config.toml
noise_aug = 0.002
inner_norm = true
layers = 12
positions = "relative_bias"
residual_init = "none"
optimizer = "soap"
eps = 1e-08
epochs = 14.4
final_lr_fraction = 0
weight_decay = 0.07
Rows from block 8 of a small CTC audio transcriber, named by matrix and row number. Rows with one number belong to one neuron. Each number is 200 + 40 x the weight over its row's rms, rounded and kept within 0 to 999. All counts start at 0. After the name is the row's rms in percent of the matrix's.
After each neuron's rows are labels from the 100 clips, of 14976, where the neuron reaches its largest size: "strongest on" is what is common among them. Only what is clearly more common there than usual is listed. The data: single English nouns, adjectives and verbs, spoken by a formant synthesiser in many voices.
# gate: first MLP gate (model.blocks.8.ff1.gate.weight, 320x160), inputs 0-159
# fc1: first MLP up (model.blocks.8.ff1.fc1.weight, 320x160), inputs 0-159
# fc2: first MLP down (model.blocks.8.ff1.fc2.weight, 160x320, transposed), outputs 0-159

gate.258,119,169,135,213,193,175,180,185,189,213,198,181,186,162,166,144,192,191,238,167,185,270,263,131,234,270,265,257,273,243,219,225,279,164,217,171,114,156,226,267,263,262,209,188,275,156,227,208,183,191,214,171,203,145,239,301,159,193,206,151,183,235,214,215,152,279,286,197,203,173,181,191,218,204,212,257,174,212,204,149,212,166,197,185,150,208,195,223,281,177,188,153,277,239,277,224,271,210,234,179,177,170,209,238,207,206,162,254,160,200,168,189,236,233,210,161,222,161,222,175,204,168,236,151,203,247,297,189,154,237,220,155,196,298,185,195,216,201,177,216,239,108,192,137,189,172,255,272,220,168,171,188,208,185,246,157,208,177,209,201,252
fc1.258,113,234,256,177,120,262,245,175,211,173,235,147,235,150,180,249,236,162,159,200,196,145,215,240,222,147,145,177,151,195,213,236,131,206,162,214,195,195,186,169,205,104,176,213,142,214,171,212,141,210,208,171,182,252,196,124,187,207,192,247,218,186,218,162,220,131,133,197,207,230,256,231,200,221,182,182,220,242,156,252,189,227,176,194,219,197,199,244,169,260,199,227,233,206,176,203,185,170,140,220,207,194,208,162,237,216,232,183,176,297,186,250,166,148,196,152,157,221,140,189,155,198,141,283,201,149,86,181,281,205,220,299,148,152,180,191,165,251,236,235,222,261,233,251,145,190,150,105,225,197,284,243,170,249,203,235,180,186,255,233,186
fc2.258,122,207,176,207,169,267,136,260,222,254,180,179,131,202,210,254,182,259,268,194,201,235,224,169,226,202,253,159,164,203,181,244,178,143,181,283,238,279,228,230,134,255,196,84,165,226,173,213,195,228,102,205,192,184,193,209,193,208,196,216,157,134,182,188,260,103,168,170,170,215,167,254,160,240,204,149,187,232,205,214,189,217,222,184,178,187,164,189,224,141,249,189,224,182,180,202,159,220,219,155,223,208,198,163,210,146,193,169,189,245,191,147,115,194,269,157,248,239,164,181,211,216,198,258,230,211,170,181,217,230,224,279,170,189,156,272,247,181,204,178,131,217,234,223,261,241,149,89,181,198,203,241,192,264,178,183,208,190,225,306,147
strongest on: /v/; /u/; /m/; /d/

gate.132,090,250,140,202,247,134,200,192,200,235,184,166,226,187,228,153,248,178,120,202,230,108,235,231,138,169,239,203,187,85,176,170,223,207,223,216,298,160,242,253,153,125,137,223,192,186,137,278,203,200,155,237,252,154,200,252,174,146,176,279,213,134,126,255,195,181,248,243,139,188,258,272,202,190,129,114,214,273,170,187,206,242,222,187,240,186,144,200,211,229,234,197,183,212,168,172,190,214,275,254,189,180,185,219,178,267,178,202,172,166,216,202,197,217,123,179,257,207,186,236,175,146,227,215,224,241,133,179,219,250,198,216,189,135,187,213,209,158,168,181,205,139,185,180,204,220,208,180,224,261,224,213,242,198,153,205,190,254,201,150,236
fc1.132,089,211,219,173,246,154,224,243,215,221,207,255,209,189,191,212,191,234,232,203,183,237,250,131,196,207,179,176,215,195,199,172,208,227,236,118,164,201,190,109,207,221,147,166,173,203,162,240,247,280,175,192,227,209,214,200,252,236,250,270,178,247,130,184,218,269,240,177,149,132,163,250,190,239,233,183,158,198,217,189,164,160,242,175,177,202,273,257,239,191,163,111,178,169,169,179,166,240,201,233,218,124,222,242,145,164,226,170,222,217,214,186,231,162,173,181,203,190,196,257,193,213,184,266,109,223,276,232,163,141,175,262,219,185,179,184,256,197,195,161,101,217,281,259,127,246,170,222,102,171,271,129,246,202,201,178,233,266,219,146,208
fc2.132,093,202,179,201,185,154,198,248,175,235,191,212,233,186,258,155,169,211,205,218,205,205,195,202,147,180,169,198,225,256,153,328,288,186,235,197,147,202,200,165,203,158,230,158,174,172,188,220,192,246,249,170,211,148,294,253,257,174,228,188,180,138,264,259,276,229,238,214,212,210,201,245,190,268,84,199,191,157,225,201,246,141,155,163,155,207,180,214,233,232,194,195,119,125,185,217,214,153,185,171,225,206,217,225,225,173,225,187,181,192,160,251,150,199,154,201,199,180,215,237,163,185,173,136,178,205,268,221,261,149,292,172,212,274,170,236,149,245,273,216,246,255,248,151,144,202,212,151,207,227,203,198,197,173,266,169,189,307,171,217,173
strongest on: /v/; /dʒ/; /ɪ/; /l/

gate.85,104,251,158,217,261,264,250,201,169,231,314,247,176,200,234,256,209,177,187,163,202,196,150,298,212,184,216,230,224,212,187,246,275,246,142,241,193,271,172,174,217,250,89,233,241,192,150,202,220,239,119,245,245,100,173,298,235,224,227,199,231,268,206,142,231,201,140,262,178,192,187,154,157,157,161,202,258,223,216,149,186,228,214,165,187,206,244,158,169,187,182,195,174,253,207,178,257,189,226,236,175,206,191,201,280,191,146,180,185,177,243,216,238,187,225,190,260,131,189,171,207,191,190,160,218,179,173,223,137,219,159,140,200,187,251,125,143,180,188,175,200,238,176,187,153,153,255,146,210,226,232,172,161,173,135,192,205,207,185,155,180
fc1.85,120,216,236,239,236,219,174,179,249,264,211,235,166,166,179,216,229,181,210,234,189,153,159,226,172,210,186,146,144,192,93,200,288,249,122,151,217,190,243,161,201,234,191,220,246,202,199,203,183,235,167,249,155,184,140,196,229,211,190,208,198,149,215,227,223,118,217,209,190,172,152,158,232,225,177,214,224,208,192,140,214,201,149,227,207,234,219,166,232,201,201,210,205,264,160,181,121,309,160,124,163,232,227,165,260,216,242,160,196,266,165,167,156,256,212,185,242,236,232,168,263,310,196,274,238,119,192,191,232,226,179,224,203,126,177,171,203,246,186,178,125,228,125,200,166,186,190,130,218,255,264,255,172,169,157,209,150,227,230,224,273
fc2.85,110,212,169,252,192,209,177,251,200,218,135,129,169,226,239,189,247,199,161,221,201,254,200,249,200,151,198,206,184,209,179,184,206,202,202,223,230,322,202,204,129,217,190,210,182,220,188,188,195,223,132,126,243,246,256,203,160,187,236,130,169,220,185,176,249,208,262,174,164,98,159,191,208,122,229,110,238,224,101,219,255,281,221,276,166,225,173,172,207,164,263,254,198,209,211,207,226,188,141,202,215,246,198,193,208,170,164,187,217,287,142,224,148,245,158,213,240,224,146,217,182,254,177,155,244,183,167,146,187,188,186,198,178,187,145,225,228,227,272,275,192,197,275,211,248,213,178,158,220,191,221,247,171,223,111,186,226,178,178,295,225
strongest on: /v/; /u/; /m/; /d/

gate.82,105,189,166,214,242,238,232,192,207,225,237,225,250,179,161,218,136,219,200,176,275,248,192,187,157,229,211,206,240,180,185,183,238,228,252,160,255,190,179,243,159,212,129,151,206,172,261,260,289,248,199,233,148,114,178,186,259,195,166,236,265,200,205,182,173,200,247,200,283,128,184,170,191,177,228,250,172,258,218,255,280,247,210,120,242,250,270,218,182,170,240,171,225,157,233,199,183,120,231,170,157,208,147,153,273,147,205,159,135,284,265,187,173,263,244,193,272,216,216,165,206,185,188,238,208,183,174,181,184,144,202,225,161,191,184,231,207,135,205,189,145,232,203,197,205,236,147,194,201,227,163,260,220,190,204,201,194,183,245,127,307
fc1.82,097,193,187,135,147,182,236,226,146,252,261,218,138,266,226,174,219,228,183,239,221,175,206,205,204,295,201,228,147,277,199,230,221,173,247,210,257,232,190,150,190,187,243,175,178,230,155,112,198,277,207,182,188,232,165,239,217,222,290,142,160,211,162,229,133,213,179,209,196,251,167,236,86,244,205,193,221,175,133,225,172,176,241,255,181,187,225,181,252,195,164,210,207,220,218,141,244,196,197,246,307,186,199,212,100,179,261,103,264,173,224,207,217,206,158,241,153,183,213,218,209,260,161,135,223,213,213,197,212,201,176,156,241,193,164,142,191,207,177,179,225,115,203,183,185,225,200,234,223,264,236,198,161,189,248,229,189,174,181,216,93
fc2.82,098,197,252,232,143,233,250,217,185,185,197,166,220,227,268,212,179,204,222,136,217,221,185,152,271,245,150,223,230,96,234,185,225,167,242,223,209,223,222,227,192,230,184,118,216,193,117,227,258,238,228,196,208,232,165,251,196,213,212,191,256,272,148,239,216,208,239,184,232,291,244,228,193,262,177,223,154,150,202,216,118,271,236,258,170,180,212,69,178,224,185,216,225,214,192,205,199,190,241,196,243,205,179,187,259,223,129,268,150,193,226,147,236,174,139,228,185,192,212,236,278,213,199,213,166,221,197,186,237,253,205,144,276,198,224,223,230,264,183,184,130,156,217,252,227,189,270,220,186,190,192,239,99,222,261,178,175,203,241,259,168
strongest on: /t/; /eɪ/; /p/; /ɪ/

gate.123,124,212,150,185,194,265,302,92,169,243,219,201,226,200,218,172,218,167,219,265,156,249,188,241,214,167,168,158,155,135,203,192,179,230,225,186,265,162,205,136,200,172,195,151,288,217,245,199,245,177,246,235,302,199,184,197,172,169,260,205,164,187,269,189,223,152,178,217,160,250,234,294,217,157,166,93,224,127,204,185,239,189,230,207,192,219,237,161,178,222,206,202,156,221,220,194,143,164,294,272,114,152,171,231,241,165,227,189,243,103,189,226,205,229,225,200,234,184,216,163,226,237,219,187,252,215,140,187,196,183,178,220,200,271,213,158,180,189,246,175,255,149,222,185,219,216,186,250,223,239,264,141,225,235,198,206,169,210,222,142,190
fc1.123,133,184,167,197,186,222,268,185,205,206,164,203,197,219,155,192,137,169,258,288,142,184,239,186,216,143,205,181,155,150,200,210,206,235,220,212,164,213,169,131,221,178,197,102,186,195,276,219,250,205,211,249,293,225,214,231,208,188,298,153,164,160,199,103,270,153,228,247,193,177,163,226,119,220,149,190,201,128,197,163,291,183,215,204,200,225,266,219,171,161,211,123,186,151,184,176,190,184,254,256,179,129,191,180,214,138,212,139,258,170,169,229,142,203,171,201,245,194,213,156,152,202,192,234,267,181,180,147,140,205,195,210,155,259,239,107,174,249,292,155,244,150,201,215,240,202,236,165,172,183,216,189,240,174,194,232,182,225,217,227,218
fc2.123,137,302,201,223,182,209,191,166,185,150,167,195,248,140,171,186,222,158,204,183,164,258,196,205,196,210,202,215,192,129,121,241,247,213,160,208,220,202,177,138,228,162,188,211,223,237,191,187,220,220,204,290,248,239,233,197,179,163,154,173,222,200,172,130,196,163,216,276,213,226,199,203,197,131,202,212,285,191,225,192,238,164,163,186,183,191,256,181,225,167,177,198,123,261,128,197,195,170,246,170,237,152,233,198,244,174,180,200,241,159,187,205,229,111,226,317,195,225,250,156,192,187,171,235,97,107,236,202,209,158,228,190,211,160,153,152,133,263,266,185,178,153,153,180,196,321,239,168,187,180,220,248,233,184,192,193,219,180,136,285,196
strongest on: /v/; /dʒ/; /ɪ/; /l/

gate.210,104,269,223,240,180,192,160,169,253,214,117,201,270,252,207,206,130,145,239,196,121,217,152,159,216,200,266,232,164,260,235,215,233,209,163,155,263,220,227,177,208,135,212,183,158,152,212,224,261,181,238,183,190,252,202,252,226,171,175,188,232,220,154,116,132,227,146,291,177,179,186,172,224,226,150,169,227,113,153,170,158,225,180,188,177,131,169,237,225,174,174,213,195,143,195,139,238,205,157,194,219,240,167,212,208,234,207,207,201,222,184,221,255,258,211,189,264,185,92,225,222,225,303,154,156,218,150,221,218,137,235,224,203,229,197,239,187,268,235,219,181,219,219,148,138,148,237,171,214,214,196,247,203,212,228,140,138,216,169,218,117
fc1.210,094,247,194,192,202,220,165,216,217,234,136,215,304,234,194,230,115,116,182,106,192,164,277,197,179,154,135,222,170,158,220,219,163,203,115,130,229,232,201,217,165,235,213,246,181,188,232,230,226,118,228,146,228,276,154,217,299,149,200,184,242,187,149,141,178,187,265,219,180,246,186,186,220,250,186,135,221,139,237,190,215,301,203,265,231,246,215,169,126,242,200,144,216,147,145,174,187,233,143,164,225,230,177,213,193,211,269,219,149,196,214,215,182,152,202,209,189,195,116,189,219,206,218,144,155,167,198,195,224,176,272,215,236,155,194,204,132,215,226,208,210,175,210,170,203,199,176,165,190,242,181,179,187,119,197,154,160,240,157,220,165
fc2.210,108,237,195,136,159,257,111,236,229,215,121,183,220,228,261,159,196,154,185,214,217,141,176,222,263,212,175,222,301,170,158,252,213,182,216,201,139,274,193,216,187,233,204,139,239,254,234,159,190,239,228,198,120,179,259,205,193,154,255,163,167,216,279,139,128,173,177,233,202,178,165,237,244,221,108,233,188,218,229,201,242,236,195,206,176,246,170,208,171,243,170,181,209,229,238,247,214,198,153,143,229,261,143,210,175,237,150,232,179,217,186,195,199,225,239,171,191,201,245,120,268,249,221,172,148,180,229,195,170,214,199,203,281,204,128,288,219,214,235,189,226,190,200,161,155,242,273,262,162,208,155,212,166,153,231,202,174,206,185,306,206
strongest on: /t/; /tʃ/; /w/; /ɑ/

gate.193,093,258,179,286,236,165,203,222,180,237,242,189,193,169,161,213,193,183,170,189,215,158,159,224,170,149,232,140,235,194,249,176,166,153,226,242,190,191,214,290,211,203,215,271,183,247,139,201,209,248,219,249,252,196,194,219,196,274,137,232,222,225,159,205,276,209,189,208,212,306,163,220,193,131,155,219,136,235,205,226,171,165,197,217,154,271,139,203,170,197,183,225,173,247,211,244,248,148,128,212,204,273,188,148,252,118,223,241,164,137,213,240,140,184,172,223,258,216,165,251,164,254,190,207,241,220,160,200,219,229,239,188,240,200,233,177,241,86,211,182,165,214,143,157,190,247,137,245,226,252,190,167,212,173,163,225,148,253,228,133,275
fc1.193,089,194,172,235,335,169,149,165,164,239,226,125,151,182,203,147,244,159,151,229,212,174,195,208,215,258,172,250,209,195,198,154,174,220,223,210,206,211,205,186,229,141,208,241,259,228,235,125,251,247,156,150,217,183,236,202,249,244,169,261,228,200,237,190,211,258,239,281,185,253,190,233,268,217,190,200,163,213,234,213,213,178,209,232,187,266,185,217,145,180,203,224,199,240,278,209,183,173,156,225,204,210,247,191,201,207,263,192,191,143,142,202,187,219,112,99,232,196,188,210,227,176,118,191,287,214,210,222,274,288,196,198,317,202,186,220,165,220,250,233,208,219,226,204,202,209,194,123,173,163,184,150,201,172,144,231,135,258,215,260,238
fc2.193,087,255,217,224,158,221,266,244,138,245,258,287,216,212,180,197,268,253,175,186,197,237,141,198,197,194,220,185,105,199,179,135,257,152,192,199,254,129,182,230,189,217,146,184,214,188,229,239,217,162,177,138,162,236,242,198,281,144,132,165,162,240,146,203,122,163,163,267,182,177,178,210,170,195,218,149,221,172,224,170,254,218,162,219,198,205,216,243,212,165,240,182,253,251,196,153,163,192,240,260,208,193,215,295,188,229,249,166,192,220,224,293,195,228,156,159,135,265,236,163,103,247,189,156,251,272,174,156,173,173,149,173,219,191,190,157,254,166,154,252,203,225,260,249,226,162,174,231,211,169,213,213,154,193,213,225,203,148,224,158,199
strongest on: /t/; /l/; /æ/; /f/

gate.158,103,238,194,230,133,219,260,194,173,134,222,183,204,181,163,145,221,242,193,164,233,192,208,134,200,218,165,183,253,196,309,308,213,216,182,113,202,224,249,237,129,182,138,185,231,243,208,223,244,188,193,159,235,187,227,213,181,283,165,170,198,247,235,192,101,163,230,220,211,221,199,223,193,280,255,137,256,143,205,121,181,179,243,198,204,157,225,224,192,216,234,151,166,152,157,190,242,283,270,179,183,175,200,97,190,229,135,187,176,241,180,163,209,183,203,199,280,193,200,282,150,232,193,159,256,172,234,177,191,225,238,258,224,199,234,209,192,245,246,150,211,182,194,175,273,196,209,187,218,137,201,190,162,174,251,140,218,192,153,200,148
fc1.158,112,168,162,236,178,189,172,238,198,205,184,252,245,194,240,165,196,286,250,231,263,228,190,199,207,243,158,188,182,163,253,191,246,238,218,200,113,140,222,270,233,211,191,217,156,224,166,183,169,174,206,200,179,252,166,204,162,193,159,222,186,190,226,209,189,198,175,245,176,161,191,260,282,224,161,188,235,151,206,208,192,150,146,182,143,151,201,222,157,209,155,198,111,174,161,144,263,279,275,115,206,170,162,204,216,238,157,231,217,226,205,232,186,205,239,246,220,266,296,175,231,105,242,177,292,192,202,262,177,193,222,147,194,257,191,203,197,242,180,165,118,121,239,181,268,279,137,240,174,181,193,191,217,166,213,197,197,125,234,162,250
fc2.158,106,161,115,266,174,182,192,179,201,182,181,244,204,151,185,204,201,212,239,231,236,218,265,259,128,209,220,170,169,200,182,215,156,215,215,200,208,222,218,228,229,184,217,214,198,222,145,201,258,154,248,209,175,192,268,212,224,249,121,241,163,150,185,183,217,212,203,228,182,229,159,122,163,258,262,163,129,133,155,246,239,170,232,164,190,266,192,193,304,162,212,253,237,161,199,194,228,183,216,282,199,279,227,173,215,170,212,220,188,186,204,246,195,60,216,198,200,186,190,171,111,311,210,158,249,139,239,201,256,206,170,226,203,235,213,180,100,245,164,193,211,185,232,274,149,229,168,233,243,247,228,196,169,223,154,227,189,201,218,167,145
strongest on: /t/; /ɑ/; /d/; /k/

gate.115,081,230,248,199,170,155,164,197,176,244,143,211,208,240,275,204,228,242,203,155,153,229,172,195,262,205,113,166,241,157,213,248,176,180,274,172,241,221,161,233,223,207,184,132,175,218,197,235,195,171,168,160,164,202,218,278,235,126,114,213,122,224,165,254,233,236,245,253,251,172,152,173,247,166,212,166,165,221,171,197,210,165,155,196,148,217,228,173,217,177,266,190,144,213,212,139,230,211,171,199,236,152,255,170,152,264,173,165,252,208,265,189,252,175,218,159,206,204,160,233,202,200,193,150,178,178,168,236,153,170,207,262,205,250,200,112,272,201,201,224,208,235,217,158,217,197,147,157,220,318,142,240,142,178,231,194,234,255,277,179,118
fc1.115,079,188,199,162,152,259,187,266,261,220,190,177,223,206,254,188,304,141,184,147,283,187,200,175,245,213,259,209,233,269,197,198,256,243,217,275,181,173,219,193,219,154,214,210,209,146,224,144,158,191,281,193,210,232,169,276,198,212,252,218,245,175,246,86,183,216,154,237,183,147,202,194,178,225,147,194,228,157,239,203,151,227,120,230,221,254,217,222,145,204,142,278,220,203,227,185,200,226,189,196,216,182,214,146,242,158,160,211,216,227,180,260,208,210,193,146,156,206,117,236,223,193,208,149,191,131,266,222,174,188,132,119,204,212,251,191,102,153,171,163,169,285,210,246,211,180,172,182,202,209,132,141,204,216,184,224,211,172,182,264,188
fc2.115,076,288,152,149,272,216,195,262,228,239,170,214,184,195,183,206,174,210,165,226,167,215,203,178,210,101,289,237,164,136,156,197,109,176,161,224,194,191,198,218,203,218,168,243,170,193,209,244,185,198,184,265,294,308,157,156,228,235,169,233,216,185,179,142,222,209,171,192,179,137,165,262,218,205,214,215,211,261,162,218,200,179,238,237,223,233,238,222,155,130,179,199,206,219,214,187,193,253,101,245,128,174,199,198,196,215,221,219,234,179,170,216,241,139,207,257,216,161,195,168,161,257,186,207,225,191,240,137,226,198,91,178,181,214,176,214,224,209,134,254,251,226,227,250,160,182,272,164,140,279,217,253,232,207,134,210,199,190,110,166,199
strongest on: /aʊ/; /d/; /f/; /n/

gate.298,109,259,181,169,141,185,242,166,202,130,263,242,194,196,189,200,135,198,226,216,156,193,217,153,186,203,203,234,147,190,285,248,238,166,215,184,229,225,181,267,191,230,216,240,175,261,157,258,153,204,143,197,195,287,162,223,217,243,118,146,214,182,165,217,272,321,101,205,189,218,172,179,208,224,232,213,252,153,208,230,157,213,204,165,153,167,261,255,274,242,193,195,158,234,240,206,133,229,266,232,218,233,215,226,228,176,200,227,175,155,231,237,192,131,127,215,187,154,166,203,178,171,220,96,230,220,130,124,212,169,123,162,220,233,193,189,198,146,312,205,209,153,205,157,209,237,161,200,180,205,200,192,201,216,184,242,204,168,187,218,214
fc1.298,120,188,187,216,171,150,188,164,257,208,255,182,206,192,194,134,136,203,241,208,211,181,207,182,263,194,244,198,123,188,271,156,171,156,193,185,236,229,173,288,214,255,190,200,127,213,242,279,148,190,123,177,218,278,192,188,217,144,141,178,201,213,154,189,208,284,160,200,195,159,189,148,195,249,201,183,285,130,213,248,219,239,236,151,178,147,278,211,131,282,183,180,185,227,282,133,218,220,234,288,170,213,181,220,252,220,181,248,167,251,192,237,164,200,162,191,210,164,221,153,194,207,240,136,216,214,130,159,180,152,242,217,197,262,167,239,162,196,274,238,206,238,172,197,311,213,189,208,211,177,225,216,257,158,148,207,183,182,208,181,171
fc2.298,119,199,179,253,191,181,173,279,189,194,170,191,248,214,208,249,174,183,184,180,189,138,164,140,164,259,230,214,163,217,196,187,167,194,242,208,185,198,166,253,170,221,229,231,184,125,163,287,183,175,151,201,125,220,240,198,242,223,185,165,187,249,222,109,169,276,159,190,201,209,272,141,216,202,143,172,235,166,196,243,213,145,258,191,170,188,223,272,232,252,181,169,147,275,200,140,138,163,176,180,276,261,219,165,212,224,156,198,203,113,222,197,180,237,170,263,244,220,170,175,176,187,207,204,80,206,193,230,257,172,178,258,212,195,210,282,153,205,202,227,275,264,210,152,235,142,208,237,254,168,129,271,183,149,202,168,138,182,192,229,205
strongest on: /ʃ/; word: shop; /tʃ/; word: beach

gate.177,077,216,171,213,170,180,164,177,180,168,216,227,158,291,198,126,160,201,197,207,181,171,178,96,208,184,184,138,182,179,272,186,176,178,229,109,224,208,167,211,275,256,180,213,194,203,189,170,227,175,215,209,224,103,225,257,116,160,187,200,152,214,201,239,192,148,186,161,202,169,159,192,191,232,155,276,228,218,240,210,204,212,229,231,183,225,212,172,155,201,163,137,172,293,249,160,212,207,107,232,246,209,241,207,150,255,238,172,228,132,190,195,162,219,235,148,271,180,114,125,250,213,144,257,161,199,234,231,237,221,195,187,243,187,159,217,220,270,220,203,208,232,162,246,184,184,289,165,229,185,261,171,161,214,208,157,221,246,259,159,114
fc1.177,085,266,208,197,282,251,205,175,149,232,238,189,220,272,224,197,223,183,202,211,254,252,178,208,217,251,209,228,174,192,167,248,247,193,156,185,273,222,259,163,183,212,172,185,195,155,228,75,205,221,269,223,247,107,180,150,132,241,160,172,195,134,218,169,227,262,208,94,256,273,225,249,143,213,234,94,236,260,226,217,239,242,132,215,256,243,228,190,196,204,245,193,220,204,188,209,233,197,208,135,204,218,184,212,241,138,232,210,187,242,227,212,155,174,169,269,232,243,225,248,260,187,194,207,220,153,234,192,236,207,246,210,179,195,215,147,259,233,231,196,177,192,242,128,206,118,176,276,156,161,242,163,210,225,194,185,164,187,195,207,171
fc2.177,073,176,200,175,249,148,218,192,138,213,204,250,240,205,157,169,238,217,188,133,189,294,139,187,169,192,196,228,228,157,133,160,158,215,184,191,169,178,216,171,225,79,155,229,168,107,249,202,229,204,187,140,202,136,158,203,238,206,253,258,128,196,256,221,174,163,197,206,219,197,193,175,201,174,193,245,251,174,177,236,204,254,153,208,182,160,237,153,140,190,197,199,207,227,166,247,181,226,166,227,184,242,179,177,159,221,169,87,150,242,146,213,195,245,152,210,257,188,151,221,220,142,152,138,202,149,158,256,179,194,80,172,218,204,177,209,205,193,93,163,195,227,212,159,220,163,178,218,207,171,280,207,226,259,142,268,180,200,251,257,202
strongest on: /aʊ/; /s/; /m/; word: mouse

gate.208,101,260,126,148,236,115,193,170,159,153,203,228,130,206,240,179,179,214,195,151,162,260,181,224,205,203,132,236,203,154,175,205,223,181,156,162,212,195,182,255,160,209,206,178,211,213,189,207,276,161,222,270,190,125,182,297,165,232,229,153,158,264,206,156,174,198,184,179,266,254,233,201,194,198,248,194,249,129,237,198,208,202,218,184,156,177,122,167,259,177,203,197,135,146,248,196,241,217,276,185,233,222,152,233,271,222,245,233,168,182,206,242,295,226,259,213,257,188,195,187,183,146,299,154,183,267,189,224,161,195,283,186,210,299,245,169,170,170,231,200,227,198,227,196,175,189,233,221,190,170,223,157,208,168,252,254,234,204,165,132,161
fc1.208,107,181,198,158,283,169,149,199,159,175,221,227,239,223,177,162,138,176,211,132,217,211,142,168,132,165,179,236,226,169,221,201,246,191,210,165,199,154,221,261,252,310,160,215,231,194,216,175,242,170,203,211,127,203,147,296,217,132,208,103,129,223,205,112,206,233,212,247,205,177,208,250,194,246,141,205,224,197,192,186,224,206,232,220,171,226,150,262,218,265,193,201,269,258,202,142,250,185,218,233,215,166,214,268,233,220,239,213,182,235,192,253,214,230,256,206,205,206,156,164,141,172,280,160,227,266,263,226,154,184,269,163,171,259,170,157,173,151,239,232,245,209,178,183,103,173,191,201,207,207,220,185,151,191,207,205,245,218,210,104,191
fc2.208,108,171,197,155,193,258,246,179,166,162,187,170,285,145,212,235,235,154,140,179,242,184,194,199,153,277,181,188,253,230,231,213,247,181,236,199,183,194,260,194,265,216,191,191,238,206,206,163,163,223,221,193,152,187,167,257,191,156,212,169,169,187,189,198,202,222,240,191,150,121,283,123,264,193,180,233,217,172,296,183,149,145,191,179,234,217,211,197,249,211,114,218,166,201,221,158,198,196,211,273,177,107,238,185,207,221,171,259,184,110,193,204,276,246,141,196,240,170,232,210,196,220,117,265,200,179,208,166,241,104,145,108,241,202,206,151,229,134,161,189,235,200,127,94,241,206,219,214,190,203,168,210,167,174,189,229,220,173,172,179,169
strongest on: /v/; /u/; /m/; /d/

gate.196,076,244,146,206,217,169,220,201,294,157,178,207,146,188,187,216,136,147,164,137,149,186,204,189,201,163,229,233,297,198,179,214,172,129,198,230,235,245,218,248,160,198,166,184,162,197,230,239,242,239,212,197,188,202,194,257,218,119,269,141,296,136,210,225,237,181,209,327,212,179,150,187,194,252,204,196,240,190,210,209,207,238,176,142,212,216,252,246,282,194,219,176,230,172,197,150,219,161,247,175,220,237,196,238,237,188,186,163,162,253,175,129,147,179,216,117,135,187,240,203,211,161,224,161,223,154,129,280,184,149,243,222,138,159,196,222,187,186,245,167,177,170,184,107,181,218,147,221,226,292,182,185,189,143,224,148,222,195,174,174,213
fc1.196,075,181,108,227,200,183,191,147,236,283,172,209,179,237,124,225,152,231,233,206,187,151,275,214,220,166,183,197,149,190,187,204,155,158,224,285,205,169,223,220,266,192,184,169,185,169,250,213,247,263,219,238,159,168,232,180,140,118,188,272,263,222,222,244,185,219,264,236,152,191,138,202,154,248,243,138,203,161,197,216,216,201,197,182,213,167,144,229,217,238,214,192,205,189,174,230,179,241,222,167,211,247,192,183,226,205,173,177,193,213,238,224,192,225,241,190,231,142,307,198,161,203,134,154,153,201,190,234,225,168,183,186,150,111,206,246,197,188,124,182,91,184,235,221,229,270,144,167,205,169,166,238,218,106,163,316,190,195,150,218,241
fc2.196,074,254,214,142,210,128,180,212,153,232,214,209,185,242,131,226,220,249,176,208,193,160,226,197,125,233,241,239,172,205,125,254,238,231,188,177,244,144,191,205,220,256,199,269,234,221,229,152,205,164,165,226,194,216,263,173,179,142,163,149,208,183,226,128,199,263,223,270,202,251,204,308,236,219,225,193,217,97,164,238,199,222,184,171,210,191,233,195,167,184,198,180,121,218,210,253,216,144,154,191,245,235,213,212,175,199,252,185,208,125,263,208,142,146,240,225,197,140,304,193,185,174,213,245,258,178,228,175,162,184,282,271,190,178,172,249,195,177,179,154,181,166,128,181,163,262,166,202,306,168,227,143,196,202,200,228,160,212,162,237,242
strongest on: /t/; /p/; /ɝ/; /ɛ/

gate.63,090,142,184,196,259,209,246,191,197,201,170,191,224,127,286,154,234,149,262,195,143,226,235,191,243,196,186,198,220,209,240,212,206,206,192,168,238,97,152,172,220,194,270,216,163,161,204,227,206,213,182,141,218,283,222,234,204,247,219,226,174,195,220,260,140,241,252,268,216,205,234,246,217,259,239,199,253,185,179,194,180,222,203,260,185,233,277,270,189,190,137,235,102,253,155,225,250,167,173,173,101,142,244,212,185,230,158,252,207,170,207,272,238,149,136,221,214,245,226,195,180,112,210,202,145,185,202,178,247,176,177,260,263,211,188,155,262,181,228,190,188,156,283,152,182,151,244,194,143,192,187,144,204,211,164,246,204,256,169,181,190
fc1.63,095,225,212,293,137,247,176,182,243,234,184,278,192,234,245,194,210,227,160,197,149,182,133,200,192,195,218,135,164,179,176,125,188,248,161,239,267,306,231,149,213,183,207,256,158,255,213,172,168,168,236,164,190,111,184,215,113,214,189,188,200,180,191,201,220,140,148,160,166,210,225,178,231,118,217,140,115,211,129,221,210,215,187,195,255,215,155,185,238,217,240,190,265,153,243,248,153,143,186,210,195,218,135,253,175,227,209,104,207,231,189,152,246,219,146,217,256,156,214,189,235,197,230,147,228,233,301,180,172,177,175,129,202,192,223,154,233,150,155,211,265,244,184,205,200,229,263,149,210,241,205,234,149,155,198,190,198,185,212,197,226
fc2.63,093,89,230,236,157,153,202,133,172,225,224,239,185,202,209,142,181,227,253,199,269,215,252,190,238,209,79,144,204,274,189,189,224,216,275,218,229,229,244,238,229,283,154,183,265,227,250,174,202,224,178,178,182,171,269,109,250,202,209,234,196,209,220,263,138,153,191,278,183,160,238,166,192,231,133,171,196,199,267,127,188,160,202,185,240,208,230,188,198,199,206,221,215,163,233,217,201,248,186,199,210,230,217,193,224,201,260,182,222,237,140,190,154,257,211,203,295,232,176,148,145,259,175,195,155,198,139,276,242,206,176,191,124,192,230,211,152,190,182,267,232,176,189,218,190,163,187,175,125,166,255,211,250,245,215,210,145,216,154,229,175
strongest on: /v/; /dʒ/; /ɪ/; /l/